From a checkpoint of a small masked image model.
Model: encoder arch vit, encoder norm layernorm, encoder activation silu, encoder width 192.
Training: muon at rate 0.031, 15000 steps.
Data: 195000 training examples, 9.8 epochs.
Rows from block 4 of the encoder, named by matrix and row number. Rows with one number belong to one neuron. Each number is 500 + 25 x the weight over its row's rms, rounded and kept within 0 to 999. All counts start at 0. Numbers have three digits each. After the name is the row's rms in percent of the matrix's.
# fc1: MLP up (encoder.blocks.4.mlp.fc1.weight, 768x192), inputs 0-95
# fc2: MLP down (encoder.blocks.4.mlp.fc2.weight, 192x768, transposed), outputs 0-95
fc1.143 113:510537517502472521484487501565504532496512545493469465471545504560479523489509471535502511570504532476496509495521454473510466516493508480501489490428465520510501515482499507493555489488489534479506468514467541498511505468504504482504498489491481501508480527488559499508496483468500517495
fc2.143 101:510494491530470502516461460471500474495506513508497478510444465552547495447480490511506472505525529509485480478483481491484467496537484484497513492491490555487490479506491532500540481490488489492506531511526564463482480488491511496470483470518501501531502548515493447507519536472559510537
fc1.144 109:463472497450483475509484488506524514490496491501491506467459507518525506518469470477523462485483511466492480535521547509464495511511481542509515466505468487489486518487480534492536563509481464545506510523501511503503473460541529506516568571506458533494556541497464464501513514485502467515
fc2.144 122:503519506480490520503527508480454507437509533530479529506510479529468503499446472472528502508528518504564496488468534459523498503512547472471481435527542520503533491521514497485470473478484503470482542506487487508505531537495494536487491481520540509495456483451490520527480527517499515504
fc1.145 048:499499490543495492520500503497484513527477537491491517475491527509517510515486480473483511554490508537568548489499487487472509473480481534501497491487484515497510518538468530479497475517468454522538525507510456505476489525481475545509436479528524479542549471457557520505472458515453485481
fc2.145 044:481505520509516485499479525481540468532472507479468491464516478485535541452493556496503528519521468453519494479482549456478490512504526477519481510543511538497482520440505519483510510484505503505499470498499519514535514501475486464489531508550501502491509500500503510468475526556532516523
fc1.146 074:510506543469474525511474499484530473507493482479504496484499513429494512571459464491482532550497471480496484538547467521522491490494488520489520528525475528483517513491496464500455492529502533509495499533500503471517508481456472478525503482501537458538493481484508470468562476507519519447
fc2.146 066:472541465533490503475467505498528544520458486515492556512498491520496491496516532500513532497472553568498497436514551485469509499489509522502501438536498439485458485496507538508538520522536506497521527516433511527510505508484508490486481496499499495506473570485455541482468523496494474534
fc1.147 100:502514497553488480474505465480486452501508535497477520520519524531518519511511518487493471492497502518478499486465499465517509470515502535494489492484464488488487493502499492534493512534509515509491493503486486520468532535486544475517502527476437474510549530515481497508522452505520496529
fc2.147 093:496512459481491536505516487451487489494505529447500477495481502473498505475541512503511524519490502462512508524533514489517502511449455499489509482483511482487497504503540525538532481488544498489517505463523489501544488498485467521502469478539511528501478505498532511486468496455503460484
fc1.148 115:556519513510503521518514468492475514482509549492484458490525473493481502532528546457528470500504502521507504472476482488525503499511488563509566484422465536516485502518495566498511480475511500488518535490515527501484490479545488523474483477453523526527515463507489448500495512506463489497
fc2.148 112:487500482479468450500499517517514473512497498535504510531495465489511514499530470504511513502505466493528533515518521502494503485513503540501509504532453479517543460500520526520517505538538479498517497453495494504502506493472501523486491490496476488466482519510475506525503482503489547470
fc1.149 140:509553518491501456491496520479475538526482459470502511507488526529504493485544489524549466521473464537494469518500558498521489556521478475508473510484501506519517517460493490512532468471487499497500478507516504483463499476540480519458507493493516546499468478478517536488480545502509525486
fc2.149 178:494491526482523504480499532495563510555517496510499527477494482483491549479479522502497532500482463452526546494510559500445518532497528515537469503549527461487464496511458507475484498519459518530479536519502469489516482503465536516535524512506469482462502441499496534485508508524491499498
fc1.150 063:490509488499502497481512528481483497440492496505526497512510524532468465502479468530452488429499506489479478537494510503485513499533522450532478484516507518489501445540487486471509488409521494505528525492498528522486542491525506472466506579546485504506494485563517484494507491466519494468
fc2.150 058:444487507504440485512488494513483496475540512468519516486464513507484515467511521496563508541488487493467509501516513496491481494460481537467489468469492465468498517484473481518487501542498500503460501492531477479559440531528523507522521481526496508461530499438478532502471499518503490480
fc1.151 096:487470482494446457542487524505493503467534542505454476474484516541531537512533505553484482463540514488498510512530523546511499489520512448532508493490524532506457535506526489513529532469499466487486507486489500497485479496510504498495518495503488445444542517502546512478492514507477493515
fc2.151 096:510516502521530501515563514532521516514460531527513507508479522483453484469489480481514491504512474483486525526539470470512497480500488511458492520480513484528495456501514482483485434560492520496541520491504480519459516503476529517474462495506510503475524499500506479508515494475527531508
fc1.152 105:495563497476541484480429489496495487503503489521492506529476478537493497504555525537529534493496483525531495497488459498476486512463529516532483499483494477469474538491473521470496499519505478476456477529506486492476534512542546495536474521541499493539470514497510537499532514486498480512
fc2.152 110:484472454482495509509520479479503466480516494501495465514514490479530483500469495467515498522473492478504546502499524505496485538525486453515524516495491490448522467529498461516527509510518538503570536481477498471523489487504438506487541485490492525492564479496496500512519499519536500478
fc1.153 094:500528474480531520484503494527513491540520486488518563545475521487480484449455481474462503522497501566521472572508485488510499520478494503484455478529490515514488483535478526511497455478483517530491489515533463518490481476502494481476500470470492520472521436462518495508469486528547491495
fc2.153 091:482464497519510522502499514533503500500514478513527512443515473522532481509486498505544493484508537450500518484505538502485492508534468509479514503515474454460487539478533470522551508489495489506518516514494531464518502490519505474510530518523501487491513519523506521481493488472446501526
fc1.154 036:518495475561513500508491464497476542464472511493479487509465481536489520451508502513461498488486526502564480468491504497494481472505492507524504526507528549481556478514510510514495476495473504508546563493480487540505498496438531533467468458450534484512507532499511518466505454491515507474
fc2.154 034:485487500509513459477500524534487465555474530507513520522543551428510489489487520521513502502522499457508508520498483503495508506502461514473492533500493473506477519507502494484483534521508487527492470488518473499479475529499462475543507510501511489483506489475506513541485528556509483476
fc1.155 122:541500560472539523493497511514515469522467490500531491513514527506485516486509506478467526483544501483477504503501458553487491513490454509520488450458521559484464533473465523520494508445580501528503522522463471490496498486477537488469511502467472535441516483495512481515523518489507503494
fc2.155 147:483502471525457487533497504485496552489505547505475519474499518491521460521527430460491482490494522532551502502519475497523494455533523491480519417523505473445516459508521505526504451511519523498507494523509529510537511477504450514503498530503459500488485518521487520511468519511490481495
fc1.156 104:532529518526507451488506482568486499476455494503526560492492462522482547509506505486504472506487499509480510509478491464480492468499514436526526519485512495486455469518508508498516462482484517520504438516528497514520504498514484495461502534466550562513517497513485477530475488486469519527
fc2.156 100:510495485440504525524481564474482487488450498528532481473510482542510509534523445505488479539532486486528511526508491479533430502515522484424510513460472519501512505517512531498514533515532492476507512490524471504566494486495536503519484455481481458486461497504540475517505514508497439484
fc1.157 063:476449482541517449485521508473552495495464496497500543501505526529487520478511540477518526485509495517505485529493478498492533547481514508506515445504522562526510461472483521541543521512537528467522520523509507517487506495473512513510530448468501476518493460509480484506458532503522504454
fc2.157 057:530489511501485507494485503538462511503492471504499536501525501432500527521544492521504488476489498501488531528522537498463466464503555501478483552497512492469513519513518457530523483468482463528525453488528457487514531512484497513488488550486499510477524512487483502434502501517503493514
fc1.158 115:474505483504477527498525460525483509499510508500484515491478484535492491492482519530490498508504467449516497500490456511517522557523479453483498480498515520485477510518494510497461460490494486479526518528544470494499461500470519512507495500525498451472511515470455522454494533570495458519
fc2.158 115:500512509467535486516530528498504494498476538507526468538471497493506496528510492488470515493503453506554493489474556475461457498463488482529509468509464483513480475469521500508467466456506515512505517495514476524506485515544493495465481506530525511523465473476524492508472509499459508463
fc1.159 052:511488497498521540515505502491513506490496519491498521514469488520556473542519524526558454481543478487499502499454518516476500513480562561503548492503501509483488539516499511508502495519495488503484488515487476510521496506524534451502525471538494506481516525507518514495488509498530454534
fc2.159 048:483475518521477466473523531507500499504461502497469498512486522466463503505498505458435532495499521479531494498521511492482477464520461474543456491483520478505504464486509486455500536443496492514508545509481555488445513489508467532524482549487519514500517497556494497524478486494514523472
fc1.160 082:471485521507451543530508520541505512483520533490449527507462503478493475480470433483522489495498518461515497520489513500491440517521476512520555511551489526513519472512500504486501486506473523496534512512503459493526513519510518456522514524493539473497429481530510512443520496537484549495
fc2.160 079:535498506495502472524505498461497464546494455548529496542541462467496505524485557494459489504518502513519487526535502468489537484462519502503498486489485486507493466482534519520511501500574514486495522499506514513483469474441506526510483478483482482531519521505458481540494488481520465485
fc1.161 049:505496511489489481526536488497502488526490508523483502498468486560508485496531524511545526513491486513487473508494448503532524504477510488462490521476553497486490449481462506513475514526522502511506510443535503532476501530519469512499468503443497486520462500544547498447480519497476491560
fc2.161 039:468530500534504504476493541510500512447469489489504526516538503442488534479515482510481466514488492494503529493523527533478476525532495486497494511490471465519514532502539511481469523470491514503519469509525460481501511512492529498501537482524503500506506499486464517509532459508482520466
fc1.162 151:508523538508489546490476515475443477501523484487529556455509544483460517518519510482531495497530518508526413490467499504484484477489451547508513516490517545520502539486512466548522510500481486480497469519512517503503493516472472467457536489516512494503492522486500522521506501444539512471
fc2.162 165:484513526511488452506502488492485505489497530522494528509530517480509521490493484503515541505558534518486464506489511463509551509499575488507477507485532446500508531491472536477503494492508485451465478509495509496472496540510510465453487497495528506512507476504530491501472467541433493522
fc1.163 067:546489475471504472500548470489512466488481502491508476502501485479512526488536499512530491496501491481503534493522530520473515533485493495537446530472509526553461514490500489487508507513476519490481457509480505506489463490503508484526469527472503531506514471528476478494494514514544539523
fc2.163 062:494488534514483501497415513499542516530521505495492574494472536530487476481486484482472517476496475539495475494483458457518511488513501525509527493550518439501522505518526490471517538522521524480484538470528504511486533495485464496497491511512494497477464504496490511478471497488490452492
fc1.164 081:494515500543506488497471476565485517529496486454510507504515539528471499497485479528495486487502502542456486514493470507520453510506507544451480487488535547503494508522494512522493489483500492537463500482501491519509513509464502510492484483468480478446511496505491531537534439513541530516
fc2.164 078:493479477475477505450540500480482486482519472532503493491513472527517520468491535477497522533559487468495519472507552510498501504552526476473496546487505512478500517453537480463481484521514476513487462548524526505496484452588445506513498487548498529518493530483512482477480538508456515496
fc1.165 117:468497442505517486507474460505487448512486477497455500551516494530519524522493504511466481487513496528492500504479509517461528497544504509516513543491479463485517506493478528535489442520517540528476508447491471492446493492508504500524472483520473480510480510541494540479497489482516527479
fc2.165 131:522473516510467461500501512479519524515539493507484516506482463487487470498475489472533513507458519521467512497513473480585502476496477471500503496463529488508493490519548478444502522511501480480509560495538492524529500523512465499482462517516511547495495482484507487490495502518499479503
fc1.166 045:450466505480466492495485511524510524461507482504494512497534484515511468537496512535455503521495493538494462500478533499504486499491489490516480490530533507473530507501507519514498511479462489458529542509514473504496527515547520478480470548457486517502492480472536497476495498445494534460
fc2.166 044:546512480494490523492484504489499499493491522495518491476505506465508501480449516474550471514488524501505501512519459483526517530498509508467483474503493526505504540479489477483487499489514511511476512501507526527535468488463539527550520475512530474487509525512470470503536475504554491508
fc1.167 068:499468504501524480483490463487544519506488483462507485498497448526506522516490520493471480495526528478474470451485521510519475487500461498490541569518462477508516554568501479465499469547525515514521510479524507512510504512527504469486508474525518507506536520483504519468539494483522517496
fc2.167 063:509487452465470511500519483520480519501508517571493492507526538438471526488521495539465520512486543481507543554473474456516516515497479482527483492474508513503513463436508524470505518487437504545502448463487486471501486520467455532513511521492472486505494480479505518537501513499493469496
fc1.168 062:484506530523468495515533491497522455505449503468531504521508483485509453510472497525511506481568455450474516474496475510521531501524509460518521492455531474514482496520498466531482495485514481479496501538499483502545486504529487544450498536519525513483501446515495491490489514519525505495
fc2.168 063:464503483473495490475486500511477521536561469550481491476496516534521524478490467467495511495469535527489500510497503471501452518503443539454510464522480518529530516517517505497497509467478537521485521504505517533485471496510485443514529500499471493500498504506465490517485472501476486493
fc1.169 136:474481507485494532467508495485515538480505507464495541489483512468529498500505512506504456476455527479470487496515480517443509483525520518531440491533493539509507492529434488500523461458470499517495535484529491504510532528504485537524542490534512486502459482469511542473531463500488537487
fc2.169 155:482487509496491459485479528523469446497526513495538474541504503508500494460501533559496490513544473543533515481482477521513503514542497476472473498436528475497511503490546509492534494522543499493497500515472535477475485455525496509527437480494472473541505505526500476507495499481508459455
fc1.170 118:457464521466530530489518508481440514504505520531466535497497497518493477530473484446491474501509479515456488492540511446521493513493508506464488494485514452495495517509533515510496464571523513509490523490510544504447534497548453426493487492510474489497468498538517518527473519513513489516
fc2.170 113:511506496486514494473489486550514505507512482512494462533523493510503544458466519570516526510493509518463495529470510492498484478484463494471561468469502493538518502499486490493521483470505481515477492502478551447563477509514536508468505512512524508512527488490523512470455428470502501504
fc1.171 103:504489492458477467515516524459503439491464482513555487575512529479439559522480527492529541517522537518504471525525484473523512533522495553536453509520515480490525482474520498486517487509508446520538491471483506456489500432497481467489490450504510495509474489520506441546517499483481494505
fc2.171 097:476448487501533468462527519520544501522530482536505480485511462517531498490533510477468503485532483514453557449476498514510507516538500452476517498472471525499432489542510496488504528470492537506450462497524507521527470524494495511525488524511505459477523492500479525490499504496536469483
fc1.172 093:483529494484479468495514488507543524505466519500466500489449513527495453533529509508511516475537512501510473511509489507514476511497505581472533522558472488521506470479496473501502471500446520476484482522453471543471502480512464499463494502482487464461501490482537525487500515516471469488
fc2.172 093:506514510527496519475493502470443503501522530550545515506467487501489505469451479519489479509451532509494492503497477473486526479476519501520478414471495466503519498492473536514478519480618496523490470458490519479499481486462532558549516489493506512504519528493466463509509526482503516497
fc1.173 054:538501498495475545504482532473451533511502486497521489492492470506482512498478528466516464478532455521534485521482485514541511526527496529478463464463515503495513531507505487511528451484489499514463507480486496485520504447491523480478481438508510566545471494530504479477472509457489507484
fc2.173 050:488532482510509467501518486526554499552502492538476464506450504462502487503488489503515529516471515536475526485551517515458506503472476475487491541519525495513487486511543496474515542506507504496523539523497513479488476505486457476470499514504499467470536524498476540486451451486516524515
fc1.174 107:516535504510477518528475530487567500517482525503494514439439472500463502520532492484502496504512472471470497455499474488468556523508464548521450510462487517488525528528494530561503454533529500482517511524523471537542505482511469508509505538469483515509507489520559466529489497508497487494
fc2.174 126:502486495467531516483511477475461501490460471517477443518483521530497496530441531477547487464464532519535498535505514532525520498473507483493494512532501529503469484527472525481488535459499503476457516458503482510500484479503539501486529507511499557468496469513516482492506469484533538505
fc1.175 065:492553488485503502525494494508490535486490482463522534502500501513521491489494497514487492492464492532530537523471525509473531508488532528498460534517503512504495512475540529546481454496505532474504493473540489502456474502469509520500516482485519495489469518535545517478491514501483485499
fc2.175 061:517476518505520460459506548494493489489486480581492485460489484480474501517492503506558531519492502503466488477535466501507471517521486496524515469488498467484500457495482497473500512463531479556508499516500521504523492474521495481533496530499535509519520488543481464497489470455525503471
fc1.176 102:505502510504516484475525512486512524501504520488472575541500503519519538536515488485499514453518522504475519469503494457475522545518511519541506502506503545516478473461536503489489488504474445479482454526517495491505491511482499489513445552481528531504502519507493447535458512524472499510
fc2.176 103:523467462446459499508487486488526488525505488540506513464491518521520509439494529475535504450531468497519500475512532457523494482495458533521473557511518453525486529531527511535534503481510514485535507520491474511540508466483481536512504589508455505543507483453479500450464460500517480491
fc1.177 070:495505480492488494506489515500533525507526485493490520536506443490505508501485505468490483512488487483490491540499502475443500488496445500482529448534533491541539509528508561516525534540486563472467504451438493501475512482487511475450500479489518496525518487511519494521461459506500498478
fc2.177 069:494518513578497511504492469484484518545539465493503487494479550487502509475461520488518484494503489508513508521523479552508517488512506488499513515508465487477503484522506517486533453476489484525508488552520495472481452518501489498539492490494464448483488471528436508459522511501466519517
fc1.178 104:514528498527466503477469487449456489541505495496515517517467506509512519526502439481471534506514486477502524556487504468495481496476476539502455479518523500475514494540469523477490468493483472529454533482497499487510494468493520497504533473499517523525499497465504499498530534478511510469
fc2.178 095:471481470483524508510515511529522538494453466496497482482532454492523458499505529504564479497477507522508489517496538494518501519508508457493525511511479491482505493505506484541538521510513560473515491545508496471481492508532509470481477510511462491495551489542517522508467490512519485519
fc1.179 114:510496522468470533501475530522494512563520509479538511474487463511522533505509443539502485492507514512494492505523490523505516480544575499481502525455488477516477528512538483469515488455490473527539485524494496494550512487463500463466519508500498468502502511441534503497508468501508496513
fc2.179 131:476489476485531515513520523526497498534506483473483493489514500489488499480482506469495500497483471443508501538541526489496510522498512507484499557536517437481484525520472506442486496494497486518498566524493513482481472475466543525501473485515501500464490521488486473465513547513456533527
fc1.180 041:535477476502496459492497520515509532465474498503479490523450555521501502512466526451464497492512530536558439507530477509515475531470480505478463526531557549539498506527546527469497508514490491471553518463507463504545514493505523498506524458496494494507461522480517490512493481511494510486
fc2.180 038:466539478507497532484496515541504464533508568498523510496507493475515474472526510517502494477482488452479489481483508485452480478516498522487500486509493479443520523525490466487493489492517500527484531497509507512480480507494434480478470534509533508523542498495484521517513522511512481529
fc1.181 057:497522482511560527490550480502518463473559534511516504459485490512491456503503515503478509474516481506526458499471527499517471487472516495496532535485528473483505500514505509495509500484452525488549458454465499521496494495497558491487458491508465514518530486481540453500513484515490512474
fc2.181 054:504497517525454500482467527505518502543465472515479538518461530530472544473486514474500500529511492493480545487537448529500513525508463458512474485526484525505489523510519517480471490517520503500509479555510489475504519472503443534518504548496540499506479501524512558496494523503479518536
fc1.182 152:514486487533505510504551494546494503507507492509507503493505454540472507498506472485492515508498502475520513503485437503528493546548505454549499504521517490470491494517518524448523488464491480461511471477520505522430491517473473523511493498550510470503530447491516478449493480497482528462
fc2.182 200:506506484468486536448500534500462518499463485526486494524543488485502513490473490527517538477487507479523565507502573503489478531505489443557530477516500460475491457511544495454511528501494507523540554508466522478517511468558498512500477539495500543457516538515504499507500483449531477522
fc1.183 111:497533544487512497463513486498465475488463500537500485471468531532530536482472523536523531474491497503478536519514436536497491504515508502489494527492532504489492490488509458491529491487483511498489508498530482493524498502497542538494466525474526424514527530486516508462501493460493518501
fc2.183 131:485541491474505479498491498506519489490496514479521493494499497532495488492534479533513428507495520543459487501461531495496509502515457510522491495509520464540484496480504530473482506527566490506523502499515506492451525463485510472513533465482504522502508469502505509492506494475488468480
fc1.184 095:543472484462500562504494536524446496502472516496528485511480538539501482518495466440500457481521484522498499510530489535518520476531495491452474523481495534527499489472508500500523517500489471502547504442534472499518496444552482515492532500519536473501506447464540518504528497493471526481
fc2.184 080:512519499455501460519495502511513461492502459516493464468488494467448532516531518520504516512519502478490515470477485500481512544480493507560497452516474488511499513521519482472489485495483510497495505525475541511452490521476468533552494521470486500527481552489514493519522504483514521532
fc1.185 087:524513503483533477515520478540464482452551486484499463491490457526447494449483499469492495560482540469507489547502477511502509518477488456533531494515525474526508460492502517530519482476516508487502460526529520509502498437480482491532459509436500462479493498457511528505483494489515505494
fc2.185 085:480478479484458512559482521493497538485487530554491531503485535498532506522486505506484474461487500505489498446468522491486517482538520526490440504533504514466470523538509451463467477518512536508478540460499538502524491509529465480508506519533448526499506489522492484514501511507524474475
fc1.186 033:482486552502492490510503541510495498490505493538496506468474472482506471475491513460503486502521511510488465459548499526495498524453503523538518511508491501492483484490494530521495483457475498486504506522547483450461464493480479563564508480499496501504487546458511515552469522536482471536
fc2.186 027:489497462507473502533514471496504491519494494459513484510532509514495526517544527523524487501507510493469540521439487468504504470515499493448481462491468529507524513537497468483503544536502518499508503485471509532518505514516516461459471542551500501492506447537523496444535467468522536454
fc1.187 117:505541476495481469521532491506483519505485535501531519478451474521482499475522478503503490461508505497485511519499478494450493515518530487459561492491508552514480524505472493522513457502484518478450443503472487562495511510507491484457511480476470479481494498483499527457514509541496486479
fc2.187 106:525458495478489511488506534519493495540460439499513499480497471503515501517495492502515498491495460527478494468463492506499520480479504510485541495514443502532513493462527496518494529520501498518485525495513485496519501502516549512519517447483507490491485493435479491566483493511490442564
fc1.188 093:484476534432489497534485496495501504491484506429463520493487430483530522512506489507488511496490483510524514464482505501447515518459511519522500498520458507550499506485497496553520470520511483503527531505477500515471483520487534474510524464457519481502512464516475487521516521540518507470
fc2.188 094:510478490544505501489508492496484503518510465541512521484459558523500501504536493484505515446466484502528460509498480537483489497550517462470456452501489459502443492526489490488502529504524488476482469497499514550511489439542480492543521526518483534520481454490497459487512488488520491533
fc1.189 142:495501499502524520482496476487473514482544503480502515473540502502529494469522505486474493481497499473570502518521486475537542477530491481496522546457563537529537483495482517527496497482521498478501509475522483468500470531520485478513501513502439488495525526520511517485536491515511461500
fc2.189 140:540536528507540453512494525538546490478507488481487487490482503528504469479522490483510459490475536485507525489533525498504506526492538485476523455523474512501453511505481496472470470525489509507503478517532469533511495541516496488466448474512495525511488483543516471483500489538536498501
fc1.190 033:550497483501497512516472481500522521500473496469542472468463539450479486457518523521473518525490507507492524461491526459490486520501492488486496495476534527547501487521500477491473469480481484565519489522505524542498461533490509502494548482511503499520505498506504482490506463489570517542
fc2.190 029:450499503535521479478514525527496467505524499505474517526507524540512524497463493501508490470511506473526483515510459537513503495486490507502508469547493496476509503528511489502493536495563517453451498448487501448511522462499456469526448524469504500532506486470524523506487506547469474475
fc1.191 029:472477420517512537488506511466474502498461496509506509530459504538519512521493488466488527494454492505521488513517527514491521513520514486479470490522526543507457520513518536524460490477475464475515524511481459531519516465460476480516480516423498543515539480525494484508493485536520489493
fc2.191 027:511523510468518454494476535531539508497473549483498467487506541474512475457528516526491470490538521430490490508513471524494459519512508509497513521481531511535544484550486491503481504497540515525492522499499511504524502536481515504520530447498506484511481526460466529467499508444497482505
fc1.192 098:496446437464483450484505505522481518491500506514524476519478516505437495499531510506511504495474500512496517506485509530491478487517501453502536501490510494503552473476517504575521491501469527458529446464495500495527482478444513495527473521476478527501490498498501501517500468501493526509
fc2.192 097:481498503535509527460471462512493499475502482449460527487468473489526502481500502451513518476524515488479532510502518467511501496492489526484460529513498472483450516517504524461473491521503508552499462504489470496490495517560471501515494471537558526469515492500521529544482518526517464511
fc1.193 061:514505523480521503524508512529547498507521524517504515481466495537524511520543434446501547476470498530533523539487486495462508485509473540464512502495518544539493476528512491462504476507493525531501493512542509497508517481495488517553476494518496486500517488465484452478488488490509497526
fc2.193 052:495518506512515492518491478455438515478449485468524477544491486502480507501480562511506476512535502520502485472493501506542500499529511476516501494489497470462517486486485508497494494505470496471555537523492519485484457529512524510461519500471522523522488500533500537495513500534464499502
fc1.194 082:512506476497500504540503484482500510568497476484496512489520507496511521511490531527521515470507475489446504479484516526542518503569504540488437502518489512487506536469475526506527472494517473457508539511479499512466497502516522499494512528530519468461518492501480526533457517502508535486
fc2.194 072:510466517506527483472459497543506519476487503529445452556496509494510460517498501505468504546493485480476501482511496471490540522479479512488527512465472516447513477532494476494497502500547502513476505494525490551507517449532498514526465480523491489521494537501520500479516481502516498491
fc1.195 124:502531508476447484517480531524511507519468535507464481521551487488508498512476526462475480469503465480479496494518516477464503483516485462518514500485496516522502525510500490510489498419525483530530537523518437497483530497518507499474464536524520502479488474513486457487507493511492511473
fc2.195 115:510522456468506507526521474452488435538473490471536491512496479543491519514504505501488494530473478533515549539522487492465538522472481517476513472507491503481527517495468483482479509529501534490503471491471515495501495503508515473491502482529501536531499488464478486515522487559523535518
fc1.196 106:505523501476496454520524477511483496507438530557509465489475494484510548515487518497506502522484479492536533490504533500505453500544510485515503493468476499526526507508509493508524487464518551478472484464534497491509542526518506463440469457514527501547544529491506497452497537497493502502
fc2.196 100:495515508489466489493532491531520506500480459465450444504453515479482560512507486496515502513509517515518510495502496490479533520497521483476502491510498445479505482490519482460514474530459517482531523502455495462485503503455489510488479477533466507523529536465510437490512453492544513462
fc1.197 075:481468491513528531481488540477538485498465474510464495474485513503474526480497503523541498466462493521485513528478463516520514551513493463500473501507498461496468550448492455514514474497543512500514541532518520529515503512487487472484580450515485509529490527496482487511507511552501528468
fc2.197 069:524467470481495483532460517517504497474514474425540499495468530484477516508514501513499468509468518487474480470533495470462506518492504494503505515492521494472502488514449488506440514512490492519502520490488471479527528506516541539506485528463518514468499490493509532499581539507547456465
fc1.198 111:467468496525458500491518490488524537474471504494555489505481535517509520551482477481500503515486538474476529524520447511457527514537564464489470501488468539535480498510472475493460472486505490497502506471506549483514471533500503489491498524491457505460495515516485493530544459506556503460
fc2.198 115:477514481471466493511477523537498503516520500469477490527512501484470482508500507500509525543469515573481505525469537521497476454433450469526527519507512499484500477512468514496490525502446508516502541487496506500522472529479491490510492516494471496518553467493492545473477490524509552508
fc1.199 101:488481459503442505542499501504466519472493495551511480533522493544502506514475452501540517483535513498486512518484469467460477495510500500493466489514510498527524515457485525465517485485501530521494496470526494502533450489530498494535453549489477526502499518517529495506448488505473503481
fc2.199 090:521524515453522478458523435474495526480505466467506506462469546526493469499494475500526489507464506488458528532477530521503535487479480510448500540449500471510491478506539486475514506531539509504537522496519523577494514492505517565510528501477482493491495483482460550518510471529503512529
fc1.200 102:472525503496480518508474495537469534528532511509500476520503513505441484465502491523500546548483521496468518429477472514492504533497476510487502486495495510491484508471489505497497516485503523520477490546479518516541451484488523496489525483534529545522529527466509501493497515458460483505
fc2.200 100:517500569528464453483512494495529482495534456490501488475552498478526510489466526507511502492492497492486454493495490484488499510511521494520502513505479481546467479492522496495518511572515470459515558457492548506510499542494491547507504511515474462541531465520468492530546498530535503452
fc1.201 082:507530492525486550523537491555481510509496467526515471521501519549533463520520537519507537527490515469487465547537508501503502496522526498496486546520546477538511501493500480488515483482463485508504536507489508517502515524466502493486479468491506510485507498414492473487571530493487514479
fc2.201 086:493506498457478492487488500526494490520509500478494476490513505562517517524511497478507449518477526514504454461483427447516519509515520539534548505526490517530494532502486490501431471511524515501530524511488526444471464477477499499499537481501503493500542531517510480522431479449452504529
fc1.202 065:518461522478481534507509506534530499482470520472486535519489517459546443476486464473516523502520480488493504509487513527493529542499481530490507519491501509496472549504470534511501491540480490510478466521497480474501504524517501490516510504494556488500471512567464431464492480517475509494
fc2.202 055:503541489524493495483509484460466469493480525510516472485482473526470526587499545483456492444490527498531494475529479516485490548513498462519483479490492524483502476481522473520477525436527546536519528473494516485483523481483469497530549514511492524503520503462513528499471480539511503490
fc1.203 059:473467482555478505508506473512495469527526511468488479505448514544490470457500514551532460465480458529523470483508505508476469534508524478477525509501484507477491507513490454522525489476486489513551499529493486510489488486487518500500532497517534460531498496485535529503527493501520470490
fc2.203 054:512519508440489464494498502531503472470461525514512499531484469483494530514468493515471535529532558528532537487494500501534483466493533471511472490498495528500516484486508522467453522495522496487440472489496510482494544485522483512514482478503495539522519529491467485475460509509488483490
fc1.204 044:460477508486529527455512490474498501573517468515484540529513528509507497515468505481502488498509519501545536522514487519495534477505507510466563555535463535515531537479516528527513482450548462500514484452513511494493457486494489537508498515510465549490460524493502528526451508492490491451
fc2.204 038:506517460484503466517486510506482523458491546465507448484494475518513510507534504499524523482486527466472480465483506492463462520486484485525466436474556480455472487483509478486452475509416517521504528528489502494506499511539490495491520500505482457539504510511479515466513480538500511554
fc1.205 096:498515486452488527486478516484551471502482506507512479482479509455527495485544489525508509495528532501504495490474525497523466517483552467510494517523496464506545498508503470460475492515521519469513518505524488513466481492510503512430521506440488497475489512477486496468503476534503490437
fc2.205 090:519530511498449486505509511496481516501465467476505503456477527493461509456456530479491520521487499471534519476526501524489494482493432513466473457492538538456526473509481451527497495507502522472498469448500466495495516519497480489534531468506514495532509472497534487526491512484519494494
fc1.206 103:523526489536482530502477467488465467514494490517483510511511509484490498563478480512501542496528492441476475536493530484540499512492482520475467483493474513530464493492483516486471459502491510504496499504489462491491510518482455469446534488509528485528501473478522540483529467473486483471
fc2.206 098:502572500486503496501514498485501521477496459500499519522507483501488495502469511498448511531451501506509520477522510512469524499500531530527528463505510487483531481523502505524483551500537543493497498503521529483492499484540529482517437530454471503481530491485480482527472481536480541537
fc1.207 088:494510515476537477504494500504516527489472535492542467521516501477491504513483491500541510454468526462539488516520494492511529485525516520471479519484526487500512530478535512541515445457502485545525492479468484507478489465490490545496552477553459506489485481514506488459520523514504486468
fc2.207 099:526512505508517503474522497538490458519475490513474457514526477569475478506527469514471500516477479515459480517490499517542527507478487526506539449519504488489508495494501470519504503535455460527469470499497468520516517480495508520521442514461547499487491544491533447527444467524511511475
fc1.208 144:502509459509477505489537559540483477524487490510496494513479478507507492519542545498488501484484564499473489498465461468503493473520533467501509511475506481518511502543453502456534533510481500508500485570487510502490511478564533477517485508480448522474517488503480475509543494530507501524
fc2.208 136:451491523529549482501463515465527548470510505484510516534499489467530504487497515509543495465534475509494497466482506532475482513451463473471534464523551512469516493509553473511497503508533495447497500466488466504476496497455507495528516490510539491457514533463487499500455485503512541509
fc1.209 038:523551494455501474480526514503474504510472487475458524476560483496500501504484542504513526466526509505500494474494531477500477503503487481527481472495531521518499505499470477485512455502499465517521488477485446511522538554469488486462470492552489519548512514461505523476500528488494502492
fc2.209 034:550500521492483499498558515523507550466530511508502507528500486471526507480492553471504490514478512485503475479527537450467484523513516483516480522562514485490503469502487510468470544462467513508467500459574520496463508490518439513486547534496497510477452473520523547506436489485484537498
fc1.210 098:514480513502540508530490522542481524511477492532510569541478469510516492487504460538521501521498574502517515500524469498504496537487493502496527481510524498478479501519501480504515478463499439505510451488557480498525524537503507542525478495499463491510479538494510499461501493497531490487
fc2.210 093:444486496499455477470517456548487431504522548532503479490521503466484520485481523515484476501524507497502524540435492482498467506528514535466499523470483477509487528499554530477492479516549499534478515488460506502512477482501475478504502473466509514499494513524518511489491534560532482487